Rows from block 4 of a small image classifier, named by matrix and row number. Each number is 128 + 24 x the weight over its row's rms, rounded and kept within 0 to 255. All counts start at 0. Numbers have three digits each.
After each channel's rows are labels from the 100 images, of 14848, where the channel reaches its highest value: "responds to" is what is common among them. Only what is clearly more common there than usual is listed. The data: made-up road signs on poles. In brackets: how many of the 100, against the usual share in percent.
# c30: last pointwise conv (model.blocks.4.c3.0.weight, 272x272x1x1), inputs 204-271

c30.185:082109138137116123106116096059130097150173106101142108172193086087111120098096112089152120118153066106135098126113137089134117111117109121109129074122120148127111110178154132115096143189120114131134112104
responds to: bar (80 vs 3.4)

c30.102:194143144140083093116152108117122149133132100141124116107121127089173108091125077087120165160119114099139120119153129120129137095165129142159141146133132115121073123143141121083147128119107121085095108145
responds to: B (99 vs 3.6); triangle sign (44 vs 20.1)

c30.170:193149109115104130156123087141162106146116103121122128122118120131150138138089133107139184145135087119137081119181147101125157115143097165110196147120155109079193187109128046131131118166144148071129103167
responds to: B (100 vs 3.6)

c30.198:128137165121089107135172099112113111168208093125130113103123128119197116161129129085153161145083103148121125113060126131088128105125145076135108147112164138107154144136103139130090118132142127141138156188
responds to: H (67 vs 3.8)

c30.108:186083088112166151137168180104121134109120168143109121116118150122099143145120131142107109167115122121142149114111126142139131129112132076136123160111120126076119122092126105145085141158152172108160150139
responds to: heart (75 vs 3.4)

c30.126:099132089112138141123114147161125123132122155134109106100143145128143068144147161133157158100136082133107130093113150167134102139111134087141129098149126130129087102101109107134109141166159121093070136127
responds to: heart (88 vs 3.4)

c30.44:123134118149112083139140149109141158099139108119128125103099151113144109121074118141143151108106105153136136106110125127129115193215146131126145129134125121098101143131136130075124107141150127094179131148
responds to: H (82 vs 3.8)

c30.182:122164148135138108099111118087104177131168084092100115148106086109147150137180107144080140139088101111101129128102110183120110150130124108108145146108150141136107121104134131103161136101158144107116097095
responds to: drop (80 vs 3.5)

c30.109:119118106083157089129162139132129136145123149062107115146104144123118109107107122111148125157096110142103112132118143093154113174140149141120160072100105143146136151135107128163104129133087149140124115105
responds to: cross (93 vs 3.8)

c30.191:143116138131139146118133108140128136086115115106115085123159145118136126123129103099133117128122153168117179125145124177175144108092147137098138141114118140118191110121120135136140130154143149085134114126
responds to: drop (56 vs 3.5); E (43 vs 3.7)

c30.105:138122114072104126134098126091095129129141140113116091150145185112100138146129153065094160171092144134137092095130118125178091183115141148134113122120104127110122129083106159118117196154157109127106147166
responds to: cross (55 vs 3.8); triangle sign (46 vs 20.1)

c30.247:093104092117153140121108128086128119190117118135105072135111174068083086144109153111129130157145120108140128101143092142134120147127135134188141107106138086135120176109106130115146122160138129150166097119
responds to: heart (62 vs 3.4); arrow left (30 vs 3.6)

c30.54:142136106156149156157116124085106140135144138128127119108155085118157120136125135080129097120143076133123154129132115133138124155122082155115121152151152094148152142116105097123128126124083127151093120106
responds to: drop (69 vs 3.5); ring (27 vs 3.6)

c30.42:157137140078135149117125146079144142123128124161163095067123122109108119096092112103114108117120106121136119146107135171158148105128114090123168086138117147115114121134111118096120101168126109119118130090
responds to: drop (100 vs 3.5)

c30.49:150123122144141172149139132136144123136136117101136139137105098129143152162131125125148151168125104163127117083107126179154088095211118089154146152154095121110123136145138125128104097097159152104187119125
responds to: crescent (100 vs 3.6); triangle sign (60 vs 20.1)

c30.24:133097130131161149156115115147141162144124101111085076130127170112118155109097146131156120138124184108178115106147105121125128158171120144088099135120168123185129105138086124152103089087103100158127156123
responds to: crescent (85 vs 3.6)

c30.249:149120106099151128102123099122115088137133129185128124165116109111161109136087108121129138156092145113136157144109099138126085138163119113124166109142136117156145107153092131104111118160123100102107170108
responds to: drop (97 vs 3.5)

c30.246:131108102105160141155126121141126127137111132170147084151150119126170150108148103086107163131125112101140133110134206171159165126161139121110126136091097152117109151138137126120145142160160118105128114100
responds to: bar (60 vs 3.4); triangle sign (51 vs 20.1); 20 (40 vs 3.8)

c30.219:092146079139150117146144097128089087146124119114158115091126121161175074126109154161155120146156110147135185127115112121130156109117106139198129131112153109148104102163116107159167131123181124084135119149
responds to: H (50 vs 3.8); triangle sign (44 vs 20.1); crescent (32 vs 3.6)

c30.244:137124135113171173145118094089119142134171101156121107100134169152127143146142093158163165186132127165082124124115089146122117158113155139110140136119099101121121157096113158107140091150158115100130119124
responds to: H (74 vs 3.8)

c30.119:143153143151123118142125158128115154071142162169084079136149100133124133152141146102140141189094124108140154113093151119097075102140157129125101101151115125137071210133120111123088126130193125122162167160
responds to: H (100 vs 3.8)

c30.66:127055174120118155148150123137128124113156110123118137136123174107150098141093140166103189130084123099141098091093139145134155127140171147156136151111143145149142120144135143115105113169099151163150157096
responds to: triangle sign (59 vs 20.1); P (44 vs 3.4); 10 (36 vs 3.5)

c30.71:094072174112134164150153116147132096138140140110134136095145153152137127098140145112192120137136119139091125135157122169119180120124162123149166116131098181128126108131188126116128120174126127132175109128
responds to: crescent (56 vs 3.6)

c30.55:143091167151104148123176144126098131159186116117140127124152125111123175127114121099118121094156138086112100119136127130136090118120117106159165118115129122131114121149115086133110167136152113142128137130
responds to: bar (100 vs 3.4)

c30.10:157118156147094173118082124152096126086131132153140087126128182163143137097085087150171101141124148161189103132168127166161120093073126114155179106102151112178154097123159099117163094114112118121168137150
responds to: triangle sign (79 vs 20.1); H (60 vs 3.8); drop (27 vs 3.5)

c30.217:088093099105120155068093111073130121136171093094110115125147108109117104133111118067142118156128106149109120108087136166167139119123158074111144077118140155157111144129120093074131154141123130151145143119
responds to: heart (57 vs 3.4)

c30.257:152128151120120153106154136131125127116159129104133153125174172093153140116075120145118116121084092112115159138090143111127133109108183125172112091121095127141140115103168149138132149110124135135117115150
responds to: triangle sign (58 vs 20.1); 10 (43 vs 3.5); 70 (29 vs 3.5)